config = dict(
    horizontal_flip=False,
    downsampling_factor=8,
    encoder_norm_position='pre',
    encoder_activation='gelu',
    encoder_qk_norm=True,
    encoder_moe_every=2,
    encoder_patch_size=[4, 4],
    encoder_depths=[6, 6],
    decoder_widths=[48, 96, 144, 192],
    optimizer='normuon',
    batch_size=384,
    warmup_steps=920,
    weight_decay=0.04,
)
Rows from block 5 of the encoder of a small image autoencoder, named by matrix and row number. Rows with one number within an expert belong to one neuron, the router's apart. Each number is 500 + 40 x the weight over its row's rms, rounded and kept within 0 to 999. All counts start at 0. Numbers have three digits each.
Before each expert's rows are labels from the 100 images, of 14848, where the router gives the expert most weight on average: "strongest on" is what is common among them. Only what is clearly more common there than usual is listed. The data: histories of elementary cellular automata, time running down. In brackets: how many of the 100.
# router: router (encoder.blocks.5.mlp.router.weight, 8x48, trained with AdamW), inputs 0-47
# up: expert up (encoder.blocks.5.mlp.up, 8x48x48), inputs 0-47
# down: expert down (encoder.blocks.5.mlp.down, 8x48x48, transposed), outputs 0-47

# expert 0
strongest on: 001 turns on (80)
router.0:519544477492551464553515506475545533407446469447437424452491504571507530525517518524467550497453467506579519491484510498518501455539590491485459
up.0:447476487592387545524460461526533526440495534516559499531543494485470503512483532532475511499482545473546495506450467466511559483457485609513507
down.0:537471596476525558525531506491491491515518404457477542462428467497527444518518504527491479530516551586461560508544434450464466489454522515521474
up.1:559472485547591455522570524483450482460497480451426448538414521455497540536507481483515540531526479505540519513503570482541444428518518471515494
down.1:515547561498421574492414476522542505556481539509481480518481472467468481535550482505517499529524531449518538483481452513559507566448453570521419
up.2:508534562456485475472475457553533519482494557476500495496435511532573505529439441489509511561459483485531452509500413460494514573566551543454443
down.2:487443466514502508556518450484468495599501490593506516500528513401473494454557582529445477471519540431533458493510507516505543473510519463536536
up.3:500533475517588480496552446471565532496525468571464543578512469513546441542520393506466483473484502532439451484495536482514484531514458467546517
down.3:515491558539485457578518499475456499500496512525514550478460448503546489509543495441593514479482460488513566459503523469521588415422470446502522
up.4:481509552498542532505399445527554538494447515511488399495477488506543541483516495603476489524479523442531450475416500471546502499528452512481498
down.4:542462452512472550417535526555459460506581493539489488521519463465530525527499532491520499512502468461385448480572540488458514474469521559538544
up.5:575435472498501515484539496479491440468496441473510503579477438545518579521500497451523523536567491557495535487475504424509555475458561478432484
down.5:505494528486506544431514528500472515439528510521554577580560470435443582513532547504524493431517443467540501488487426554488445504502473507505481
up.6:468520552521449492559515458403567507451482468482485486516576517494515529522529506491516444512472495497506517581535556460519471549381478477498469
down.6:459549523552440456517488526539485546524508465520585530471463502529498491490458565460541447547431505418485563491566463519430523499546512538504512
up.7:471510535476546493508515495568483515470543522579430423534550457460490495471579506455526458554503458477552516511456449525433474511565499519556529
down.7:517481429465476508478488442512507560476562562510474446490543521495463466516527429462507560544527469501481435517493465481500538526498550451518627
up.8:458489544487491520483474504516474486530493435525458524448571486438486475578458470522467604503542478426485522536522491546535506510500517392510449
down.8:517504512510533511513530531524565526464501511431537529595478510498530506526451435473499439559462487451404493515447562528410499506469459539508516
up.9:432472545517526522510519514497594468451504484500554434549541467508439518459540432446494495520453516534528474519512461483508609511507465491437455
down.9:540502498444454563529440486467474548554558481510529489483473552461499483523526579515483504512525490467518573457439602478447549479476515510449447
up.10:492538469503513475548443527458524530478439489531469452536538573464541434553534442524491489459548469515498518542470510434584473509433448529558501
down.10:492507470453489454510571536557462521508423528428459555495451449565481480509460458479514540525458514527525583466521469589519452520508537506467525
up.11:475525538509574498489478496468488491595477539486509400519458464466560479464460453487520450467511502508585548471522544510475497464457596504473520
down.11:527493508548559449497420497529491485503498504515509545525427497490491490535570516526467457445479477643503509459505512444561424533500531497480496
up.12:462491491506481501561533523504505535608437468454447525490482494485517527498473454563571479494526512511523509538519554467439419455439529455465566
down.12:465519578484490409483571431540454479494483464489506547461482542487516489606461521578527503468502491500562560477482458504528459457517469475488519
up.13:514494435481519517466481512499486582420549453517485469515554433472504506511499543570433504503562471460470555588421460502548490515466501478511506
down.13:528554538566503537542562505532480452492557437554459524461494514517454524470516395529501518550404479503476484440477491533551493502459509537522539
up.14:520491505568511527472489484471422573502527579452543478442547470489445438614513474514518525496496532505477491504540548445485563464541516499464512
down.14:453496549534510428497499491447585439533420463484481462547602462522501521506498503489443549566475442487493476546565521532495478519474533505512500
up.15:496575535490484435476515506540454474549511493494470524443458501507453518464472506478523509508560513463481454494508541543452397430540579581538486
down.15:506397495559493495546543522515544520439497480515478471489567436466506537448443521507476513598541519425473491524480499542478562518558538470506489
up.16:477508517480475484559514491535528459467548519451551452494533430464426490506526469538517457509436471530527560538528504530527389552531477537441548
down.16:540514525463470539456539528550479503544495517599506436511456516471501531479544543418462519514537478450531593471486465478550531498420541465499527
up.17:506475538540541539504570495516513456495432404491450457532460498516532504524497493513459536492535550465506471545465489535552433459516551571513404
down.17:549525468517391497575484465514579544509491567483427496493495545462415503522458471513521489495554520498491541479501514403511508536487461529466509
up.18:578499502491499471520499495484463567529520528502511535538441486456599406562492459457493497509433495489415540530472494503422491540515551486484522
down.18:493499460493453495519479521436493459558485515466535486492446525476526479435462515521633455489522505560405559528526459528497446550489494477515530
up.19:478510487620474466469430479491492455504500498485492469534494451488446547518603524557463481492532529501493535510582466465511457483513468478580458
down.19:503551465410503491446462588527580444496511533490483504545522479552521468441499480517527528455475523444525436482573508520517481534548488469539437
up.20:483517425495492526488508493517471446504505518504572577547508516466488520467542450529530463579498562473535535375547515466495479475432504461530526
down.20:529487476508463490531478512474559451508466465567547551491464472488481422530472455504581495515514575494476511402538593528508502500556554504519473
up.21:460486502449515560514509482453563549566438497500465515535563509546420459504475488537507481503515539417459501478524477507571530578517444535463459
down.21:560562552498432495456439506457514492546506456500551562520416546517538496470482408445507489486484515569495519527510529547449447490467476536465503
up.22:501488495487506533496553500538455504491526548522552476491477388463532532495454476532441565572462486534533480554554478469454524438472567431475484
down.22:491449531468466483497492593447475514523465474464507503487552523437458493490522503484478503498504484554437528574510482566476488605474476551414449
up.23:464457498516499483523498404510531519459452470463464490585458447539538500441527586463515472581464530507547522538493487508454534543490559489542457
down.23:520476601527422487432428540481519488511475476496465427504449541528525516538460408529462529488518513522559552505526484516458510499491497462547562
up.24:605468475482529545485479502479403492555478429512536499499450586529533500505523498455471466536484537523452518571447578484489497550493476494485480
down.24:501476491477470516470492512573514472469467517494422504525514504456449471469580494459533504494517533499474459594617464554482438443500553524470495
up.25:526461514488495568538536508481512459412489466474481524553547545437566492538485553462438544458488532468496493571517499525549441460510532453422484
down.25:507497452478467596457511444521596527543491535529455462517413546532538504449505485513522490540501494402529465500509499449473550499502482524561475
up.26:503451510411487451509470468505467499437557506548493511468498534509467495569415519523532527536510535526465444519505447499575511513502432569571457
down.26:509481529436577456454513540460498526543561503571474439543430446533528501490501492567494545529479470537484534461488484539470467471548436536429495
up.27:528532546521546478503540538462504529490459427471438469475421557525554518513509503485467560492551530465515490456470529503564383471489504556534524
down.27:476455476474441479480549495540486432578543571481506519502542480456476447479472506570492495520442506458498533580525531526489591540449513488434495
up.28:510480488519479460490451465478476554441577501538431579501489543448536554459522539500458558433495550509495475582453545442479471540511485490470516
down.28:433532488500526503485562475461516481501498527539492492567507511527541509379483486555463464514525447483550383460471546563476523455497474511477494
up.29:502523501488508471491516500538569536529465564459567437472514539421408401563504570515482463526485511495504464533504496479488460495534497561503448
down.29:506471516514506563511499503419494473439580505546448507546509550524552562488566423493488540477517450506497502488455444509451488488478519451475597

# expert 2
strongest on: 000 turns on (98)
router.2:459503488532450441516518526443538479532539483567530568449471495540462574489517541393529492491501489549462512494551442546452504479535504523575509
up.0:469499518429537496501542566569458502569454474467446557528528523477480507473514476422524534499518548546436527500472497478474501542467457498608533
down.0:447457495514523583498569469440458489551480517530544488486492499509431510507552505583471523591478426484471441458502566533476510510494524517492444
up.1:434503468505504425470461521526455580516540485526503460582583498484523566530511512497510478501487523485466506418394451492498487528469501530464549
down.1:513461503537527466540600449505548432523493553494472530469488498403526402469484453510486496540549481482539484528526485518498516564543438471540492
up.2:417536470525491459522420480476459456521462550519424494535474517545585486525498514478566461498478534533515539480463477457509494475498569502601485
down.2:446477463478434465583564493493556434452499519525474505497491490527460451504454531511545481540402514499507563433499450527480547507525559471539523
up.3:459493515495515491525545555489448518467545458451496530572549498542534422581457507449496482447532481524448464541487454469508487523481472562404530
down.3:428496457512493549476498555518514472392513492521465554439447502539571486480468430513474505499503560468524479484529513474484529482522577534499593
up.4:522549455525476500496500532497443604532517515493510504474473525463444523521556504459476458518582504464453494594431577441527477476474461467521495
down.4:489485495566480537491477456479507455559515580491492508467523468450473441430525533591543508504429478517505517550506586557433487460505480539531483
up.5:467501404521493533547476478507517537518536429467529514495566491520510502572485427514522473544512526450508479533506542525402546493579507463447448
down.5:546581459481500532448504523467439461468533489493468551533496411458518535517524547549489497414499499458483494515622520492522516536456501527508459
up.6:446416524527490481485465472491470552572483522493510479466433546504574515444486501489540507410475578556564487538490521421537515537503506524514493
down.6:476524493572562500534504447401534487546512507455492493504500472485508530515452423506448547546488461494444551496507500482594478497511524440588525
up.7:532520548497513403456498494454526488490519513501516530541472476473495423548464558548508507437518414505510555526418495528535464407527514474459501
down.7:503467521553499510572485592512493523546456429477452551473565535454491515451426540486521519540487494528501426522515513505439548553547508488479559
up.8:431403500496449479446484478510496458458537543453455544505504539498515537572502517536553573539569514465414454491475488453453462522489492508492485
down.8:538572435496526542579516469486504531530468505524550447409463472517424505424502466526530514485503491529619511498475504514495513534486546512466481
up.9:536444495455496512446439425477502515620551505456498526546489444485501584469487511513449513498472492561519482505523548536530528481421526526525530
down.9:494562544544508530547490445493508479600493529481570473511483511483562507494467495462477509508443600498504467441558483518549418496494544479455456
up.10:532535452519505471431434493593480509526474428550490484546475562502490501464504537498535486525503522500536488533416494455526496428476511507420419
down.10:495418512457479566519440514425515570434540477528469503426496508503553548475512571467477543567487510488558546535509543478463515508449477476494474
up.11:470523539473493527518412483462508488497500497505444427497429515550469482462538512448542524537473484472555562478544552521500401517501442468579517
down.11:491449545494479509461519484523477510412523507532433472525499514545474469560576438448574526492453463482579486484509587465517466522529545539504534
up.12:462511476495439525428482502469417527466527467524459540526547502477506556527510515548469487466512558589491420531485449520583474525463535556526517
down.12:485486468479541529434551439513475440427439532528562518509551568534583461478523495502490500521569455488483519498491481529489477535482415472468559
up.13:536571555538474502447469479540521447483527479497483520560570573458529462459505434463456405484517527521592464488455493474496460481499497509530522
down.13:514519473406486518464561541506536460547530441472543518440467483529544454550454445553478547464490517404490465476545512495463457533547466511484528
up.14:500522534514565537538469430547496452505604473494481452512574570522497522456483467439449481477535511503515489471494438466424473523474493536485563
down.14:496531400497528468486561440491503473471493530450514487487474567516468510512488486597527552452534451427497457565542467473494535491508413525508520
up.15:558455441543473425505527517555444438468531553471488545490591434531558526504530463521466531523470453516529457499478506499532478525543463477431526
down.15:548545520565448469453494448495490503476494518461560543540448520458513548542443474501529494522517533411514474451477521466545572576488427527489468
up.16:499467429521495451532509524460466557537559526543496518560575523517451495474543462489465452441439520490503477556518501476546565469424446443498472
down.16:516488539443517553492468501559558499502461478495470546522499451412512521531451558480602492484557475537508472481453492534449495508426529525544431
up.17:480497472517546517538426566583542452486455530529500510515484448486503484513476459486486505518567542562489450498565523539477409525436519477528574
down.17:582544489413474551509537563544581538490502551478501502502518503487438471445525550480481516500485481445448448546491484474529548440496573535496471
up.18:493452449549480531483453462543504479527452475594462475467548501514566507516538533473521566437499467532536543502555472506451408468461487534547535
down.18:445574523457548512477511514517522521485481536481451522526531547474432520555451432577499479522496462436480516560450511544568556440500478448473519
up.19:477556546545519539548541444567454459474401554526500499563478551512466492505525561525456507444475468497535514509489512435547442475538461480501454
down.19:462429476449526503483532521499530517457491537447475466529492512508533476568594387519411495526462505529523504555523572510545497485511494487449530
up.20:477475505448494507518521520508499472454484476441524508462523413463519429528494494491486558552479554577588451531451583516506529526506527497420541
down.20:479537507499418516497482533509504479461529481529507477553572596502518510541470506466475439496520459479426544572438460423490477470536519554552467
up.21:473475467506556499492508562468520543470466455495516510525463455516469563440560467525496576488562503546479442558509402449549576524489494499510469
down.21:485497544525536496456537521484503454464560515471488500496492540463503475584501540468540464417428531481548563457479566486462437500571515466573476
up.22:488510439516481497485512569458534536495493490464548538493503539423453483529540444422592512486541545419528534555515532469542516484515475555481445
down.22:501463525512525508501490621561502497523492577483580461477441444533558522499502534541463536500496500540474424446533498504484473516427456499466532
up.23:506546428479511504497447502490487495495560498451458527526553462464494448508430535463492455541541539485393570487508522568446546512535454525510553
down.23:447505492483458495509539478533506441536477465557518498491482525464507548521598548503444554452475529584546407458522463501504535484504583511460493
up.24:484531466536528502450480539500513535498490485477423520453415416479513525578463522517554549461507542507501567533488509435552469503491403466519497
down.24:474523434544482422523475478420502538542471476493626487446535550479561504442486495475515501493475484512529496481514516558464580449532514492524482
up.25:426479445468421548508508482449524572534541425493504500505559502495460444541469515491541434462556530514477554514493482517524578501491500484436554
down.25:518489554509556495484532528586457421500482435550519517515525492462493461476557530514427499484499524487506491492522549480536489593452604513446485
up.26:586463486539443509499508461578469458509488531486429534551451435520474506494462442486478515460572508556510486548508516430548445524529485562507486
down.26:525539469534468537542492446509535533557505469521434564458485547533499429437503435557492584491503535469548556517521503511459459522509436465495444
up.27:414450495531466555487520469507518560502580460531466526521477487427459534440495538428534495483492547529494545499496443530584515551493503536438494
down.27:505434475498592500455512441505524467523488474597505550455537438482570444541500535492519456440492500531456526537515522537460527479450548452531524
up.28:513437490503512511552529407474463441515497459474523524571496518393520471529544497474438472511522533436445509450467541562482526452511533521512538
down.28:468482477551512501556493487491577560496529514616444475451550454435530495519435506495479514451514458567477502459492510500445525573553509494498478
up.29:478460490509524454550460511560512494514463505427421520537541490454555468516572486564457532452478474515553480465540466561461490465462524579463540
down.29:499532485514471484499494505485454471504568520528560486496549498504513497501426533470523434539555506486482531564494506418531553477461448414554395

# expert 1
strongest on: 010 turns on (98); large cells (97)
router.1:489573511416534524477541481476445494495532465554483499517495532531598471453523462496466474463588502566492487496422543480556459513508546518490547
up.0:464559485459517523509562510529457498519469532500524541518515534418563552506466455461542584451525514442526554511417472445556470472460495466512476
down.0:482497534578470503519459523583464451484524508474436449460577486524428454493539530462424508489558450564484480521558496546484494469530524546482503
up.1:455498495544524496509518476551428525543567522581446410512508455508483497506537460506531471541494421544491569507472516558528533465444465458522456
down.1:534569509473484515477451581538448480532494556451565501534460534531512561515432470486454513472521539523483464437511469418558480475534443469483534
up.2:492520424495630471520491541463503491499503514503536414535513431505513480548482413490500551475487481509511503465484602463557507505516452503501491
down.2:550527544577492494491520487579513445561467496534434523440523528561466500484540482457540487481449458500541540471553460524471531457413529474534536
up.3:514485573516486556474363515485492482469478535522422528525475450484573498528510509434605473539511531496499498484506520513498498508504550548475461
down.3:447490536534529504557541428466583446451477457550528490487470603540492517490480501461497503515460493556486460466435472600474502474511512503533506
up.4:492502481520428583493540471455477497472502504553555505500547539510492482552432488467463531503467531454429537523464512494567518517467395532577510
down.4:459544478453577478463473570509471502480531472472459499515548522476554522437493524435529520495553551562536450500500450524464485477538529478537390
up.5:512485552560552565464531417486508474544523499462493557438539518449506500448464467471511561527468442578488487468485465442523486449507500521480579
down.5:568474487532439428450395582503523477519541473535509471505493484501501510485581519503478450501527536448506538521559541508459536536537458531502434
up.6:590513471510497417469592527482442457465489526518466521535463523491526528462518486470500489545479465466431487554515461506521440561567479440537462
down.6:420523486487503466502479545536481553475545502478518465500502424466495479479527454510440479534593447513495540517464502380542509518438546550493529
up.7:496538462406489519495521511413508490512531600548511474555597456505480521474490476464429487480478512493533436496502508475510554464518571502547486
down.7:521507504515534576503489508456452539514470458554512500483408533479490510612488512536548552448530497556456486523466462531487487528459424473429488
up.8:534534460472481524511529456472536541512415526500530526576453488460471441532512512527512461486439482382463517455539472554550546495496519546469543
down.8:496475593539482497548520522438491518463563523489471570428490486557463577505494492469582526543472531533477489460475504441470482436467484497536443
up.9:531522502487473492473574581463541523517453520522458508513495483454545499466510506437554471493513558568430540544473512449517518407511490439461566
down.9:449523468462485492562492441504474417473579524526519493480521506533494496444497489503429583442499413482532503504496570492467442537530461542544531
up.10:532494517504524547480525451463546468515512507505501497534508493443513545510573545422601551517503531501426490551495572441413504480464478479449485
down.10:490488474433481490527494467447568522553551510446481540505515474516543526469423526465488515467561505589503557453392509523463509495513480499471567
up.11:506512468466540534471530482558436488500576532522421497525537508514503464525510485558485592457530487503454465518493544473483432441507382516502507
down.11:457528580527470470468539425445536532578492450470455546481481470496465501506522550455466443550522493530463494504477498531515588582490546505464523
up.12:518549472580485525538483538517410487556540488492518482522512464449417482499562560477490556435483451455452518530477523538507515502559423493520483
down.12:427492568413437461478518471474477495531477498506465561496515480491533524523488478509533542466470573580525505469506417591476471517501553513519546
up.13:520434460487459505425524510463547514516464529508580549558496478490518528493559506524519452468457491501449507505559515566511423386515486540482516
down.13:507528540455570463463517462569475483440496457521510539482529464463493518450455437483482487490560513532492462461450552500432471487571564433536551
up.14:539493498477487481490533561436421437537461575473539550519489513505511555517458570493490486505511556510484437518543464477489432430540556530523555
down.14:512508463471554539550514473483420547508518454464563542508550556512585543546457538459497491569511536521450478448451479463490525481544462520450545
up.15:467508483397492483553478517557511448535526551428518508443556460518484525452455466558526553497517475562484536513458494531525469458427525553542503
down.15:487526499497452556461435585472537477525461509538490451525476484452479460441531471558501556515492392559460532498442500455551516538548531491510502
up.16:544462440462501548466508481506500412480521513517476482565462520486496515520477476436412551466508543559469495509424539512522540503469547537533595
down.16:496509557478496490554534505527466441520446431452506577528449453503498540517489600525487475424524483536507541537579469450523442529521457488496496
up.17:539455526409538535500541534506551500470503531463457552516581515502443472466519490476489491509469577430468543460456569508456518512474419498522461
down.17:582427496515459535441502430436494502485514443473451517479559454446513494464483541486522482496556540547529523443474515482481494495481491512620522
up.18:477497478498542434516515554528463540525466457445538515522409505466492532453481541509415541537568475527496449506538483436435540468519565525538476
down.18:500475508438458533421487471525469468461507514491572566550549493479561533566536457510516498493563564522512497469513487463559502523503412523421488
up.19:486536416471471487427508494490526519429532578518555421526513526521514482461503514530507526448503576453496539580470526444512484554473459538482463
down.19:493491558502563428609509533487487504551550445441449538507434517499533520457518459494465524522446491515560447444456475496491515467525512512494569
up.20:472509541435498576466548480506460435444493507470538412484494526465502535472460521503500543511491522511529529513471565547501405492591443454511518
down.20:473451432499432484569500520541472464554511521525471427494575526475541568487500543462526532502468463578490464474536468512498540533506541482478409
up.21:461501486444474590507584480519491453528482515533547503517464474537475493487545529541499440552542568455476522542477522445577435497505540466441461
down.21:504504543503459503574559465496546509454527505481458471483570500456528530469427543460565542532423440501554484469568497521465514499449445531548501
up.22:511541484543493495504558536501498507500472486521454526510458517508550469459479467474423473606467487413439514479516478489548561474427484467577554
down.22:476547522448602444516519531526560513469470524525554504555462416495528508450520443485515431454535455463513527523478542466526496561520554480501459
up.23:545476482517499554483484444472498489532497501470561505541495525519559547503498466429492423448536410506468469598503521471543492442467489539554562
down.23:458515479500546460512539486500621493448517518469482512495521546478452447481538492525516516512462512564481585435482461569453545534522510492498411
up.24:508516520419463474516496403521479423472539463518459514583587493474535538569457480511483507566530481491486544483465452468509510531467474536530544
down.24:466499461546543465489454611526471528516497483488502470514393488562455487453561513491498436514532573528506525519540502425506530475519508468548467
up.25:524545504508543546472470497504544493508481426421472476479463552555500496513569431543433559510430522506586466524541450477520498536515513517468557
down.25:552439514456476508498553443520485482485506555544507497492507387469473549501512516485596505524473566494490488538490604462526555496495468509446471
up.26:524513562485459451498525424530505529523508428385442468474530424491536466546535518456529535510524498541532473469544522513520544510507534455520426
down.26:544436464514517559479543484441528506485537458511610493470440539450525545448539509546485555541472432541515498488463485520504507493516483520402477
up.27:433561523519561475549490504524487532515507457539478555431524480476527491494540489464483516490504506427467607561494469508540470528502487390510552
down.27:471527544520477513495502499565478530452528566486492486489510452595442523485528479433444493477490461506500448510443422554552553509499543520503594
up.28:454429531539528536438521448524480436458498527523427494481547476540460484480527473479589507539483551470467537492573497570480519518544569502456499
down.28:450493548513484544509571445469459480465539518459475406504514578511491468555509475500516503476502463587482513505516466536498536588470491456588497
up.29:455477506399481495547504501443480507532525521439468519469542537514502565441477542532535520538543472433503510541537511488505413518434465579520537
down.29:555578512496478467479458546492589502513480470551402467496468507529487431509488512466528466507537530473488562532477480470476453492464560447590491

# expert 5
strongest on: 000 turns on (86); dense start (83); 100 turns on (79); 001 turns on (76)
router.5:514506510541521476559506462515535551496491471536525533581486485486545581469453443511513418567530413474563480546440460532460499507520501544463503
up.0:477520497417544545565514405457529527499490531542510517459453549533568524451484495510460500480520483537496495459411435464551505539455499487521557
down.0:491560487453460488554475465478502483518513563468513542516492459514490523513501522507597456483563446469482480571532538522431507518471502455559386
up.1:420509478474563498487466529530534533485545495434499552441467483506446572519480449525532508506506530501567483549508490512491408564552459502562443
down.1:511486558555502521479494562513571507468515484515427546437493520538485508439520502521486418535516525477520447541528451472492534463602406494508505
up.2:515476455470574550463478521553478566473500502481504513451485496452446504402493520482525502487491505452530553519491447485530531610497606500493507
down.2:553486491525539484438510386470468555455527510476508583530517480573500532436478500512509427524497465449548536520449491442532547494509471477470531
up.3:493527426497489547550551583493480495418535568475543483440441479475470461479559476437540529520530521477486520549512479510440513478466544554545473
down.3:525501501516493484563476490488524469472523515470590468498514463388505471579463523539522475589456449519531458474472523572453438513508498487448480
up.4:553476502519474509451588464492563508523536487515442504471478437483504476465425544429404564521476511464543500502539548485563531489462545497486530
down.4:474510419502538501495515483477512518477461502469524483553509455457425563433471536484577491464496528506520496445620520557513556442490460489483531
up.5:488515511489526504535480480384551581501497592484519481446540525541484503461502478589471474544444533561499492463523533496514486425474473526462514
down.5:600529527470535575483527522495502513443526543537501515467426559522534424517403526468462510514477501520471494516531459543523581457506491486536472
up.6:544505425462536518516448537441523468437492527531530445493606455522421499514559521514502500529480487585511496540523572497507500468497474488468440
down.6:485553526487497537535476511498474402578530556580509473421493534533507451458493513509479506539483492507534483457603541507453487496486513426449501
up.7:489435455475524495501472485502609590479438510504531490465483473450437443571529469481546544550470446474471519522509490516469492479493489583483542
down.7:509523453538544531523488467490411477479574456533504491534552554526520484510464510523484452507515453553510416519605513490535457534539509461427473
up.8:455501474491559496481476418516496450512452527476480487577511469585497558551560497530480439525541474511471494552512518522454387503489515511460548
down.8:483531493566476526510538506496537465503493481466458472492490504605538506550509495514515466480496470529539572434455520382525439534515461439435495
up.9:557589491483545447473436476501543535465445519468511481512515505478454516505492460507538547588466442462573486407503457503481545484478485444523475
down.9:457491487467450497557513524449520515544543449544491494424484502535537470510504547463507438461542470477425516528514525558582492474457536564413523
up.10:471492516455593511511542443480507553513531551459574494524470516493457470486461507511480491479477552488522598479508441556520528518454432570544449
down.10:492522478557442488505610512528488545479502492466456516524516457457413468448551516465494503457527529571495490493431563450549502471456551528531522
up.11:505447527446531541497474434442488509532534489594499492540552515463525490461470449574488496556492457479454569495478514481537551464511439497547576
down.11:520520522492453461520522503565440443509448504403569494484436502504449498500538566477516473436478528532529411542563522538535500511489503500520438
up.12:487519475438443556441505485551459410553500559481549519524431510509569472454431484495497547514495475485529524471495503464544558515549565486462471
down.12:537515526540559515537487482490548473509461509520504554359453538469499496497526528453520528528537500436447505458540434499501496538556497441512429
up.13:516510505479485495489471483467477459538454483498436501588478430433566452487549514540476489507487491560516490501440485445592528564534452527477568
down.13:514506535546531527439476505522482485500480451496480537462456468513481519485515539525450542528491555573523384475469537514540459516389470545506564
up.14:508518509497475551529584453493503481511488486523503504526595483461545440418511488462445562489453480420474452498471552580525504469461468472541483
down.14:500517495522565440538474500541482576452466493456457492539438478512496510558456467546545464539497596523516531556545481458503504440519447427482527
up.15:402506462507519506473470478483463568497457486577477454463504411524523547475469535446521502552568552521507421584534516511472529508505519509498496
down.15:494453514514432567507496538461488457482495437396500510469492501523495524544441428527571472479526463493511534464421493582566508538495496506539500
up.16:508499559593509393472477489546530574581457543464447495490525484456502523524443477495511484481457441509537528502565451484553528507464479512491486
down.16:481492436516533487514473496583462469531522479446479493535442504517546380482492539525482462563459559553446524522484508518530430512538571474491503
up.17:564545509530465488561498493477475563463503482469511506511405525528518471467452465493529541497477555437430516414449510514547458564478562507458474
down.17:501520473458489437520460547457511510450494534545514555519569540504474552581476471550467436477454434459493496527479475409496488521586483481534515
up.18:489494548490543481457496521499513529579528473520527492498501485508481457567507555395487451489466506462496501537465432458493433524521530607573537
down.18:549490457497515535507554535517461530452495440516539515499521523530511471422527489507466486547549413515507508441437559490498628476445528517519492
up.19:494549514436497464459379486477533457498505521481479483561447563448486510501472561523497516500502507533495533502474462579550517480472550554579545
down.19:424537453520526580534510515510499472496495484450458500488525512492552506571455471458431572495540537389486452471504535542475525515520531504507428
up.20:502506480440480421526540463578454484542493521519477429492525478520504501535527507555501519510484494488429481562527477556544570544505585494427442
down.20:553436454495466431502494508544449480517541487477501517567577501416498553473574465497501540487572555498551503440530544511515490524476504457453465
up.21:474571442551479500494522491550590475535467544526529437524425515486460488468518548531508447485513467458478427563462559547473456478529475542484479
down.21:460491507454502455489458507485461455422471499508497501518492513497623536531484499494519577420552562535512534500492455452526510560418524481496541
up.22:519478509497526518465499486458509578480450493581502469500526543424460440501585528505528472459462496436469454552587469518559521506522505526430497
down.22:482447490528476501514517506496496469537582509430553499441598502456503472568539498521474531513461542553507497460478565518438537439544444448491531
up.23:530461447506431452486534515558436545515415484581543455532473466441508507553462492557452496502499495452484528541462499450517458505549489508548554
down.23:474540537441522480436513498425550479468481542477490478510509513488489563495571499560479485485589511606559489495530484503523549446435469473480467
up.24:504474453472515477503513543446516526505511567458448578515537474443493510557553510540528388482521556480460494480480499549450576508524499481422504
down.24:504490523567464423473541517508519528436500477532594475515495429488511540518504500460578498510464580481540493432481532551510456532458445539548492
up.25:468483536491454467503479493448534535551507421563409488526447560522457581469516537493518554573490550478493499478477474540492521481458554441473474
down.25:509522518484465558466417539551457499504493514536526453493537491476493477492492557518416546444493495449478542614546540537559469477485436533515478
up.26:553475492497523494540441521555489429559510516499477486558502500468481458499499531492466572587459504528485492466547438545449494590491524451419523
down.26:486560517446548589494497458452574440459569494461486521537506541515511503492493531459501490489472549509459518463501569524453448460544528522446418
up.27:442506562504514516497532459520532461435507530471406490475500519457467428548468516526553457540516467545513533482510464532529493562496617464475469
down.27:530425554535559471530444452503481448538476461533498522412477519488492504497552519526520499493499587565542511523456466535423459472532536431480502
up.28:541451425517542524481566491530508485521418502465521494521528519499506468576495487451518494487532438551485480553461509413487533521514433504517607
down.28:473449508515564490487456539517502467520499427511478468512548478509501477493517499487448557474454509463524460552549525421507448617467580541534467
up.29:493499468536554567525477495502516528427513567501474540471447490509553459480552499488447407623525523547472514435475505544513473487498486511508456
down.29:447523510478422478540480508530510540419580538593474465442492469458477483484442475522580493448499499548530564529508530485528540514492518528465461